config = dict(
    image_size=32,
    targets=['gadget', 'main colour', 'finish'],
    arch='vit',
    norm='layernorm',
    qk_norm=True,
    num_experts=16,
    width=256,
    beta1=0.95,
)
Rows from block 5 of a small image classifier, named by matrix and row number. Rows with one number within an expert belong to one neuron, the router's apart. Each number is 128 + 32 x the weight over its row's rms, rounded and kept within 0 to 255. All counts start at 0. Numbers have three digits each.
Before each expert's rows are labels from the 100 images, of 14848, where the router gives the expert most weight on average: "strongest on" is what is common among them. Only what is clearly more common there than usual is listed. The data: renderings of 100 made-up gadgets, each built of a few solids, in any pose.
# router: slot weights (model.blocks.5.mlp.router.weight, 32x256, trained with AdamW), inputs 0-63
# up: expert up (model.blocks.5.mlp.up, 16x256x256), inputs 0-63
# down: expert down (model.blocks.5.mlp.down, 16x256x256, transposed), outputs 0-63

# expert 4
strongest on: black
router.8:122161179072149193108104095103148089145116130128117112168179107127107090148085070104154119083104093162115115132156182144137092091105138135148173077203102126120089126117149164057109164123128066
router.9:131099153166099124139101119105154071084111130145150175083122163168159092165157098161145098153146166168102135146153142092118149104115123172134117106183078123114086128114105139106105149098164181
up.0:236136119138143113151149126112130118093143156196105106113103142120135100128087101104095115129144096176215113100062159079139145109161197127145070144121119136085103143109140093118107095173107075
down.0:122135112099146150112140123184138131087134159135119163131156158151129114155062052125081159123073122122130100056108142106082144155120155148120170078091124134150072120149097158079152106076126160
up.1:150139118134109181105115115100070136183208127146095095175127143070131157061142152170155130138110059025109146159117132165182141087041147135109139138168155115134103151086210058113054134125161144
down.1:121090155101102084132099136137129149076126138099140137098150130174112158132150116141127162126179147153123163115205166151139159135087104127147090096090134154079093137107049039120153110125130122
up.2:172190147153151091122096150154171109157167169156107115073058071103113082105129095107144165146110133087069086153142116115093156109109081180089164093131095100129164131186116118114136123146090095
down.2:173112152172100130105174188125079138110218118101122136147134124146143103109106142141139126146079080177140147170111132207142172134135159109124135078118122097071110111108152177153160109120186123
up.3:097165216111128106104104120159161124131137151095161127105145086082175163167099107102118103108156182137089088148112097150161158119141131124082147148135184108115141095174145129145123153137102135
down.3:075156144147160178144081120197110181150109145119111155132084135100092125143123121142037120157100128133106108090143087090123096131138185071123069102101098094117164116151142085146210085164127101

# expert 7
strongest on: metallic
router.14:150169067143094087086163124089117092165124131123093142114171081133154145139168155162096138144100152152092081134184175136112108154093154082203174123129107127133153181159125116135128160077107059
router.15:118105130094114169130138106118102112159114147084094157109158140128176138126103133095094090121173101123135130136052188188148164112178141158170193107172190060108113157183125086087076171153157123
up.0:091150130110091102152180172131099090115106133149146095079140118165140105138144139204049110171141150104125027076154151150103177127142091124154134151186121107127115115131111122128125112126118169
down.0:120187112068115135168157113130137103108121133141110105112136181120139164202135176154153130104093086148134200117142090118068132103120159179133109043142083089156114133115129102117105160143118153
up.1:113143129153162151134131108116162024110122150110082130159124091111137169139143094080144184082117119096133093179162137057067113178193110158153078086094088111149133184105134199092124150065104110
down.1:113130055138147170035134130116122118127087139097144142183132134167072110118156125116156107162172127119123139133193115061126105124146172132113151105147105142102146108078169110108152119131088144
up.2:167134153177112094118154102134149148141101093130074131142195131175103098136113163133076132157149116111199145122122145110123127112134125143104195102127122088146103165168129096149107139118128157
down.2:074123131113110137155159133144140106150131132113179100095147151125133127144146089109092148135148127153133101157156143048156165154155160119148159120139133090079126114093190137090198166192140095
up.3:149040093177134083121146169125161162135094087085144102142183213100131128152156111112120088111100122116155142115141098152095087158104196141021129149094174094171147125147131176128119120145136129
down.3:071083147100165121117115149103137124128144159103079188121163126145112117110142103142152116170093131131122169143177223153069104148097128110147113151198144135132135118151127103082125127122126076

# expert 5
strongest on: yellow
router.10:164143088151096157155118179087140168188100147116152137156169174061160154128155152141165153099098110085118153110070123149173114108086120158133156077090143078101087111133149140129147102079071105
router.11:153079104102144136122175158068145111118147107102146156122124156111179170168198163079082080165088142051136152143118153157079095116085168134148090105078142173162178117119110176138080092087115186
up.0:153141148133180135132134141144150066130146135108135161130153131130129138155087158128124166160074183115088169128073146135104144154124098128091097217106114139149166107093082122039121118068125159
down.0:153159111118115138173103119126148140128130132121088144146126109207174120163160162163082135078130081037126136102122146131101133121128110131148126107087126127116126158091138123189124119108110091
up.1:159100104147162085147093050084143125177194151168122078114103154132126132077130128119156160116135132148214127134202114117084117113156175133129082131138125183101143118127123153101157130070140094
down.1:162124181147133182088101194105169155104081114113139161092114156146130138127134143121064180165130131156143112136120175140173034126131111110167093154126086192114119104091055139119188094171065081
up.2:081112106144150118156146139127153116182207164149176110059119121113040126177183175139077130114126166133107133146117204037164125148072072147057168100125137119147109156091168121185110165113152127
down.2:122109139125151082109091120126149187119106164141139128140125120147167147116084106162050156084119118156093128204079147099136065142164157133128120069161141080097173080080160123039147132078096114
up.3:118048128148100166147148105178166077154127135103102074125177091142154136097027127152130126120177086163091122131148151159082152161118136126125184124104142116225171123122103133151170150194134089
down.3:107137095126178078127155165128114124102091102116117099154148081088155136120092129092102141105125097104151103182138101154124083111172095165134111104169109111051100171145113116126103139084098126

# expert 13
strongest on: metallic; purple
router.26:141131122142096085150112140127163147164120178125134157106137157108175110132098106166115148134155066163139113078095176123092083143103147202135122092094122136102130151134137140103126083075147097
router.27:081118154095106114091172163057131134077115115150183113153118114155121145143128148144175108096119120100149168133193160102043153123126159102093119137072193120171118177129102152147117124170127108
up.0:153173153158127145142126177168118092119123117170135147123089174172105110131120145150101161118104198180104099141143142114098114098107122129092102132090102192200119111125088082167127130110141132
down.0:137109135111151106158190111158150173116151110210122146111123145055139158092166115130155061169131132124180108153172173167122139129168113097100122106073157122156127131122137106143140122146100196
up.1:128077140151103149124129072152153179106078096115096180149119129184067111143120176104153151104124146101170120103090143129156138141196095153078138184163118150107118071145132116169130182126119114
down.1:126076137104085155058181144150146125149123158082126111138139127196118102143140085142097116144065092149092171089146104135104080114148090150159086110132122094152166122106144146054101130115125131
up.2:179112125119087099166093150158101060112132076105174143096135119132041085131171131134200152107188150048121127161174145130080172152117096124189063109102158104167146147126179083134186156149162108
down.2:086091187157148160107111150172144100096156106141123176125111127153058135177142088081071120158120177097118140079137160087122114108160160155093126097073144104107153158089096113113095140091127209
up.3:139087098203079151197093125130131190161164125129156163133118117129104120149083138103127071113118129156092097111107140126161108125158120152072106180105173137103128158151104150063116133082138111
down.3:118144063096116156152154130159088144156112188081070078125127196175071083117162059201132118042132193146133145150116131164103045112081122105175160180091106136085069171208169093087204173114071127

# expert 12
strongest on: purple
router.24:131194114136161082142077138134122079159089090099136131183186101140085172155154102146157114082082067092124068109150131117142074118106131153109130158127063102138163100142078099158118137158084122
router.25:166070110109083159132131168125089112124129112085176104090128093169128140153121158099094149084180140155121092168169133134157144168102121142143165116104162135121140113077121173148165178119091165
up.0:119133135121126130131117088157164208144106181106061123104094106115091136057129132108073163037094131212073125092137103105101108151163104150123125138112124116119082146120126156035135114119146094
down.0:113118152180078141141114136091089121067106105138134105130104131118145088157173166133113130174172124123102131104089104116115120179170166140163115152180163180149088132166106160131121158091170164
up.1:096096153132142160135085142128102123121174136134137067148151157074148158135098097098117101067128115143142128132129093118135102207112127092124145118131130161118128101088055092119163154150157127
down.1:147156119109092138082110140167117135127081094168147102199142176134127097138119151152105045183070170128082126106098165113109167146132147118115118134058159142140123102116077099134141120115168129
up.2:136131079109102168150139121171209151073105142067209125110094155151153201130159130156170116115150111146096157078106166134137146151097102148101065092101125114144140135113206115131171133136122098
down.2:083126122151101167189141154171156090143168170114094150086124124087074111120076126163095142150105152091113116090082126135157110104137133131175126075130166150116098123169102178103096155104177120
up.3:132088110169118121141164173139144145132046093107125119094184146134111103216111094165138134129122118092122103111135181131049135115176131118119107136139206130103137239106088128138097141140150118
down.3:084095135150088100067116187058099120123100107130154111090100185096186077184138113152135142164136179124078123113139116126142131127114143103128103157081228071097114125132061126061184125170084155

# expert 1
strongest on: brown
router.2:161153154177126143076125116174175104153141154123127127120109114110150140121191130112133123144135120067116162100078197159110116139091116162077161121087112192154155102128081135173106131097092113
router.3:155108139131075108113165087110091121119091079132125074181123160166139120117110149104170099079168150075075130166132161148115108172186128131168149092100099106175112118102124160105106091124129096
up.0:142128091189116133194074117154208151127066099122140171135145151120115092101189103123146065194102135141135087104138153161142157142142131106088116172171167135154164142046134141153122125139156127
down.0:100153063125088097108170145196093114143149140084150103125167142181115183128075104101090123085093124122099112186168109092157120106121102088116127151210186162181157160159162143120077132121131049
up.1:111119161146119126085106134138097152153143086156116064168110201153082096133111162107143173102184101090134077096140106120145150125143122150124170139139094124153110103116182133132061161112121125
down.1:155167127180123066141100162094150070140156111085165138093134133121094193069173153198109177171120114189102140175191110134061107126138094137119123107090144134162103121098138171167148132080148135
up.2:128132135178144092181142103140106107124096102140161118116094107127104082111151112155121125149111073106110082156138089150132108124148135100159137139123105153156119069081149163107101075116171132
down.2:130079166104168154138102184193118144109171138142169159139178119152139096084178132084116180150060106106108119146086146111109074149089109159105120085119124138171117147107121106140110144204158166
up.3:165082125141158185098139146081127167134133144146113139126136105097148143107097120138138185099140111110161148179151142077105131064132161139158121126136151152122152099204181078083061149102136150
down.3:099112105085051048154108199137068148137111147133090147118117118168080119130135116169120154124117106146147167102161113150151102111137075150145073109129091146166105135111138145125125166144139173

# expert 8
strongest on: red; pink
router.16:078073084120118144094184145135150142131123137152094100074074129179124098138083225158089138172126123180139137094153147135087105102158134160141134154153090172181132150187120063082122135108175081
router.17:172094170165102127123109165109124115154147073101153094156077103083100179103164177176106172132129141110163093139173097097140175153121154126086171166140177102098109126149126100107102128071141105
up.0:153101135121146130160116227105136139138117087130113138088162164155112104051139135086097160120066115144118120165131124155093114129170103176092157098127172111066121136175114181075121079126126116
down.0:123115135139128090114133124132201116145155151135106114097131123104166137132111113133049183107146130162130153101133103075123124214142154093112180068104100158154145163161161143185103136157135107
up.1:164145098127155149110137108107167171141072145114102138185123109146164126135081118127182121104172121086140126170125142146162109115145138122131145180106155140092117133135130110152086151144083147
down.1:126060177124124144150111101124164144085101179137108137107105156150143114116163143111166100118057155136142130126099128157074120158139185091113160099138099097162093094168149142149109124138152164
up.2:175105118053127091138175096114151128129158093172056106139161134086126104123060112107129114117116174109133117167102111142094105126171099137134172158094105180119122195110128160163140142093156081
down.2:115101161153132121132104184137186135076124112146163081097156124079158189127078119156126114061142134173168228148118128147135131133146076092124095141065141123134126118156151074122127147040163168
up.3:111228199075118143094127141116132130086171148165156095191162179122113102108094113082122172179124182169115156108132199151107086133077108153094132118140128093171116091133122123056109136115125133
down.3:137117126115118183069106149140131116093138136162189136128223155073143127182035121140105100176132163171178108107140207092141153151157101122181146078136144102146116172102151138113149158118093131

# expert 3
strongest on: teal; green
router.6:130112122112133136171077171091118127083072122170150208144123174189122111172130073127143144162066166138133168113168146127144178147140125126094134131063099089110127155105096197151130159127155153
router.7:097077129122090163118121148111127148158079127138187111067080162151106097181079101118142183121148116165175123072121091108165180133118164177157184089141116136164107166103177197171157142153139102
up.0:138152134155087148119070106103156126145092163146068151116137128171127108082104152091090174184154098071107121117112139086092115153147084106130141107149076150135119111108161090148117136102098110
down.0:190068131125121190100153131153185143190088170103127129122154133106063111090090151123086100143081175181149155145138118107090112095170115134127133144103147169133131134184127092214184088130122158
up.1:186133100101137091100160073145137150118136168156096113078101154158078111133143132116140172093144094106130137135119136141088135066118160138120109090185183117152067148132117167137204159119141099
down.1:108072133120148138157073186198142148107151085095116091152160166141151143131108101182124110118104101129187131111131118109164144083183163142114136154013026160134084109159123139121135088109165170
up.2:158148118102070123099183154164186116074105096156113163151136139154097164172138139098110098138141183123161164142193167129123146116187178134077122142172142131163104138133122124110108110112137116
down.2:121107104132109125164154109111151093124187071134106169117122104138068138103142085188094118186138149104148175095124159161153125122067152137149124151153114120183103149093166154055162114199090169
up.3:116120147113161099220123127086122114143168137125126168127136160140143152121092083097127150104113145177126141098121118115135084143106137078123193102097076105107118098104152124126108063099151068
down.3:187110147106128171103164155081096128101069106103088136149143106124161061122078155085118172121121146067146108114147059149120167128153109107094110114103101090161140148108139121154142098138115109

# expert 10
strongest on: white; grey
router.20:142139136163115102147177163140101113135111136171147134125171146095068148136124126085187167140068136125171193132155088145186132094178120071104180093142141158102102162130148167141080123130147133
router.21:087133124161082104138178091137177086110161137145090108087097187146116164123168081146148177137173128141131126105075154157095127125102133097094156149184093179169098087138163088077097183134108129
up.0:114123132140131160125150139128157129126136120092112079110094153154161083141105204172136132171142112113138168132121101125166146090152155140128058129106164163080158087149193055166118129160137093
down.0:063054195148113067124139146116114122143122101134158145154104125085142111095199108131053128103109105114135154135039171134103096121142117167148110124091121125114100117140161150109133096144139103
up.1:126081086108110146115180123118123066115127170138084165066125109081156112178142143097093071106095127185132127101145176142096111147148160161128092119085155135101115189087081052138153166176140132
down.1:164140107127164157094130167089086112117136109168140143082125120147105149184102136142091151118196102104102101135117103098124090115138082125139117158248205114135107177097091116138085110086082143
up.2:103133075133148094128143149186167126086065114084201146091103069116092143134172122070152133141156156166143106122112152119105153124161157178175090075015105095123170140131135082161087178156094138
down.2:165160106151117116142123169134109140087155099148154118103113161069149112141135146111094116096141186149146108117197116118144098096105116178147127167106140107156122214139113124111102147171149150
up.3:094153115160124073151175124075095152208134133103162154130149148126148120146091129125097138141169155149090161217124144123109078056151140155145090085113132147114210144203150127131194106140078172
down.3:113184150059106175084135135080181136163148115164133099139105120143047116112155112149121143099136127116131096129092142116103139096083110141161125163100131100143130138156114112152168123119169165

# expert 9
strongest on: pink
router.18:118152104167136170159069116154148124151118057151108143103079180094147106071151122105089114113147137095076138138107107104114125126139122086122137129142126078142139066080120065159127112130132152
router.19:134163200103073185145098119135116068153168076115101172112106138138114112101143086104097158163103098056104174144144185088187165172155092071097085076140121165147148171052109070087095119137144161
up.0:088112149164170080122196125139101150145167152114117192067137126124096149109125159076115146180123145183147131186132098150176109115155193159118191128160147129121166086134110109115095154180181097
down.0:175094119077160132105088123187157113096143136138159144138102160120118122112178132126129112147213057117098133171181080126102091117160073152105125130132163137165161127124172167093099160123089094
up.1:122109167060169136180071149099171086136179124133090115058136122099113232104132160147114103134119138100119155140093152159114153152125127124082148146049105166137148096118115087100152131094143144
down.1:146154159092147076158128107172145108106100118073093094131153101114065143129129134177085088142141105129084123114088138121119166097229127126119085163067111153094144162165114103091156156086107188
up.2:112184160138162149124135180110098133119099130075109093076143112130116164081169142113088129171091160125137119114086144054063139131120124125104148116084106169085115172133090090131120151169129196
down.2:100070109127110133120176172171082194070135091155131147105136125178140150150153175094113187152133155164085119126154140132088160175137078115063126099052126095097160154136138172173087136059149135
up.3:086086166141140128153114156103161127094148105134134168188094134145116158128148118143067124161142121166116110131133105107094076108101168154133091116149080134123149076125174098067153126196164071
down.3:105141169108176149153065115152091156129129071162145114149154106096109139086094150116065127111157160143084136079092138127175147101111128134094140054129045117105120101101175069175130125090182171

# expert 6
strongest on: red
router.12:140133109141132154058098122145133128176167112128141112085095105116122150172080115143079099072137098101119093102135121167107161087102118087122146074091116107107096097169160144142161168168088143
router.13:129123072093121176064138114193130076127079125150103140168109127065152115179159156109085109084100121133167126105114128176109172165094128118133153141124112096130171152148153100155099120101122155
up.0:142119143129172086130094182147107176135097085138097035085061128113134071185138123149136152134116101176108089083182136095066167102096131117098122143103077089095166138134166130136130110179100131
down.0:156115091096125155098140179144169158110111158133146119091023174166195171116083122113074112079072188103154113151096154118104148127173203154120116194178114164112130149170117102160153095080109139
up.1:113205105135140160150109155174154148108119099075139185133095140108119124118155164115078103104175168174104102154072184105164136153131117124108136100096097108153148091170108125152140144092141133
down.1:164168084146131075155090119151101156144056149176125126125093132127149155101049105136088182132057137101109129219108158112106124181186105078117163140189117155161126116133107151113187123114132167
up.2:064139174116153176164135086138094140110193119141124120145159144107117129167117120139157143098129153121069110117111103086172134113147146074143189102133122119130181123135137193134150160122123135
down.2:126102134100127159117182143138130170141083093155117103128183149155083138136186153113162144141192137123116129172148151110132084079131101142157162132132073194104088116140091142144127139167055087
up.3:125134250125083149143121060132151126146118146073086122157149137149155142152114098141141142171127131169085114114067063121071109185147122112144181137111169094104134128119121095144209115114089181
down.3:160169119154192127083119114105132145097107145098057122081121133148087109151133156113121092124132152120162070099078107107166177128128172069081113109156093109221131107138087102142168076127126139

# expert 11
strongest on: black
router.22:142125148159158142088083079112134139142140169125122137149179084088203131137163101141149103096154134097184138175094152111127130128122087122180138117181164120097096177084150118129108175116158163
router.23:172110150168135125144102156104198095102154094059136102118090134139107129133109112124101137163155160129091167085152105182127154085131161138106143170083147135123109126120097199101131117096084167
up.0:082162156128137068167109080136167123097114162125109142106091063041099084073137105101124122073079140048115174152080124088111112132134104118156068072069130106093215108142116104155157191104080156
down.0:138094109124166138121107107144120092094074129141154142218160176118149167170157129066099071089098216113164112186117165148108151149181162095128152078046106099089166124118125075139142140083058177
up.1:200093097126127152103140143131115135142095110152152125107119112152102125117173103143152143150104189158147152100108133115077136171145153111084136151157160093147155157152081063148166157108104126
down.1:092035068096162105138131164144129118069157144131103126130108102045151090097149134166132096105152198164117062083129125129076134156137151147136119139138102233163139169177100156119157156152110104
up.2:111103118162113107112141087120113101091193134102155155124104061158137083170125125115117125153141153129110108139141132082094142182115117143134175137179152102153157165112080116088162098155087161
down.2:095137226148169135121130108127141134104162153138143165138152161096174101111184120121066163141082114097124134142110139139161185123168130132122168137137172118104136134158127122082132149134054127
up.3:186147064125104099104141146115087130177059168174109205176164059194083146224099134149136142074147154136132099129115151160149138117144077159165112149107150067140128098122157126086109137138132138
down.3:124174096145130100142180174178121139186116164159101135109106153141147091127074226156083133186129174181148056135123093103116096123111147130128156118093097201075148156140165105131149195155110143

# expert 15
strongest on: teal; green
router.30:107120095175084132150092085120193094160182087084171113117125092101092143092142193082156120131162112126130140141107128085168155106187161114125166090142157140116164109076152147156131141161156150
router.31:147099157095122146086153099197111129102131122109084061138103106132081152122068152107086172160116122187105098140093060110167168071105141114179103120215120161090089147141122145051135135127147142
up.0:147164102162172151096127154134124099113099127080110149126164060143130118103114138077157126138136135120127147130135178155159154090148204096125133119160089090144152060158160143181167134197089152
down.0:140172143138093126153101168084146117133118139152132129184165109109073080094116170125111161072145145133142069111152140132135173150047063117170124112090137142140086129130136125145116118128160128
up.1:146171132126083110143170141146148161088058132103114138196146137107179094169119133136127074164143135102159124136119078107114157119196144113130150113163107113205091141141140089129094174105202133
down.1:080127114132127069148122162140178144127141087093169124142177077128134139177127122139112131087136126144114121110136109140105142151132198099096078140100103120101153122123152148098126137094128118
up.2:048147079124126135126166115091146064165147089126155149158107113110142090067096145178124125123150188090117166145166091074123177141149131091115125110127182131129152081084109118140122134138169152
down.2:099095143108135107110074107114098111140121159143099096127102148076120084078142081140184135173137138158105077146158125152159201174098151132141039105175124140192133105155103067178089132154145143
up.3:124081107132137147136111204123173164123144154130073133116184154131165119173137104123171137127146191106151114135164158106173127125134177162136117107097111097115177131129210112124106119159146162
down.3:181120119169145111091114146126159085148123115086183191211144099127194170172063102195162122030177143106087178116170147149114106188140139159153082104072158149132106154077165148156124082169175143

# expert 0
strongest on: blue; purple
router.0:110079134165163120083089118105100149124091175145099081091141123171147120161121173082082109068141078117153078098144100090101118142140141088146149154197175174161144093062154133100175204089133126
router.1:097110172151155116120115143133120175153128093124197105111172163096142139137107127127152086134134143187126182128134143191098079098123083120103097140150112102145108139141202174152100116113118127
up.0:132167165165153142068123146165157078148167122118108106096133152172104148109136126192116120139123130132134110145116135116140125155073113124146152122158122072142142092118130094134118145116168172
down.0:064094157120190051176169074128156178098102090118118081127130155111128159177137058088093164100106093149127119144191103094173101187121146084111168171126162099151112110150161162141102158155122064
up.1:130121128132111161129082190118179198099117139075134130168143140141164121106127162126151138110129113083114093097189112096157125112097131157152070168147131124106154069135119113123151148153158156
down.1:106124105156145130118119105127183106127147125079185107167127180102106140154099117182121130029117130154082141108159173132174120139110116143090106081124154123180131171133186160149118158114119105
up.2:131145108164183139147127095105115178152084107072151110102173174159136110078137031154057125110136106073124080093105115182156095158098127125131189142094089111038167089113131124131153193120170154
down.2:117126147160156117116176114171165146118235087119136092108165117162153073144158122136140085154103158111096105129152151152090144126132086085136053173114163128139107126102118130121095120190120115
up.3:164122105146136173104115187082182084127149080143117094153165158120100117137087085102202134119077189153092135179138135151154170087125122129063077110152138162153132137099111138112122132107160162
down.3:102103098142073168091134147151099148133147146126117103141161122133207111107135148181159117153106121044128154139086122178151101178104130136113192128113100127126148138119098125119149081094107063

# expert 14
strongest on: glossy; pink
router.28:090122124075087143153142103105090158117136109141148086133135088168143099115174201153113119088120139177102118057179086136097095092094119169157116160091118134162181174186127149070130111129126141
router.29:163101134115108151125119117167161185131159173130180168117127134118090143081134062154184112088209080185092090137081144122157119098186115162130100083075129144130155099118148078140109186130074126
up.0:137167122096118162114033194167118164103082136113135142052033144102119104137165110091140154119101124150136107116136160066125096170062126074114134096070113100140118139081151072119125123178136091
down.0:131093120109122098189123056124136048133146072101163146101080155151139146115129118191122173109117069086056166167113121171127125177124147180102172139211066097138116126141073140115180160144167186
up.1:100157149102099102137144033115093154071127164157158112131137101148100076124132117187197098179074099191155118147163108063175117155106085095082118130050136181116139125099139113152094078148120141
down.1:100133060145102093139118158151140166103080108139171159095103082121160072149125076096145134139130138107123108063119128113097120183116103127108227136136139110151181108113095070142143082127046142
up.2:132165161094145138157159098119084146128086121171119110116142106100120032141158085155101168169106144121108126142188131209128130096135168119153079189170146152117081099185146149121114129115093148
down.2:135154083098185049141125165137174163077162158076113104087130170155155084133112132135110104163216145154160167131168132141152158079138119112124116160106108142095158084138139122122117153144133120
up.3:174134093119170161142124158173142118113180074147064166155106136074126081098201108110105142163133141117126172114085151117089121152079138128101138111118076112111106087213052156100136093133130100
down.3:149150195090114147128159111196143153114162152152109134120127151159116111102103155160150164156118128172157145138173132126105127152120132155151058105171112084123121114137146124115136151104180104

# expert 2
strongest on: orange; yellow
router.4:111154123149141158092102148093152083179088118089135087142176094138151135172170155097103140093134092149085097141135180066085146141153149170130147146184125097102186098120074176093155204160103127
router.5:138064097091101158126133118078151158162135095128126144137137110106153103132086136149102108109145146086064179122147125113150088091105169150081092079131170081147143169188075092102145137179108139
up.0:116101100101123089139141128164108162102085149080085115080146116158129154103144162209167161122136193155172132111098099144150126180136178123108125066121112090142129109137063146140208196170128158
down.0:119101169110103134081112078123043165085153206105128137174162143156147155136154128138110159169086118130068121134122134069165122152153163146104153087134122161122099124091122153090151114109108141
up.1:087138075101082178083050100139088134139135151078142109192110111112098182094089124144117097121095129074150184131142150075075174072081012120132131097148073143136066101151109133118141120121115139
down.1:077086169101102103112090122140114165088131139101119056085070106100109188098107142090124165130189065158106110101172074172145110165159137134154115160124087140083167178152122066170148125085166171
up.2:091064127129177151127092161118144189070153128140106131127150105080116138059162136142142127101201184090170126106079134165163108121147200166083137148131142138117103155138186067125118146122106121
down.2:147124182143070114090120141147179134190155111139153128175113149151130121186132200131111122131117172124130091075175129136112121094136100133127130164077207117125122086110044108166086098121158122
up.3:108150114141171116125149169083125127096091178204168126102098155106144125104114054150150101106113150121175055139103117160120147111182189138114134175152158083138109104189142139151082046130180131
down.3:165167195189084074131130146098081116139147143173145166130078125134129119118121133146143154177129118074148165112122146127090146129093040072105099102155128120085126108121141160167133111100105099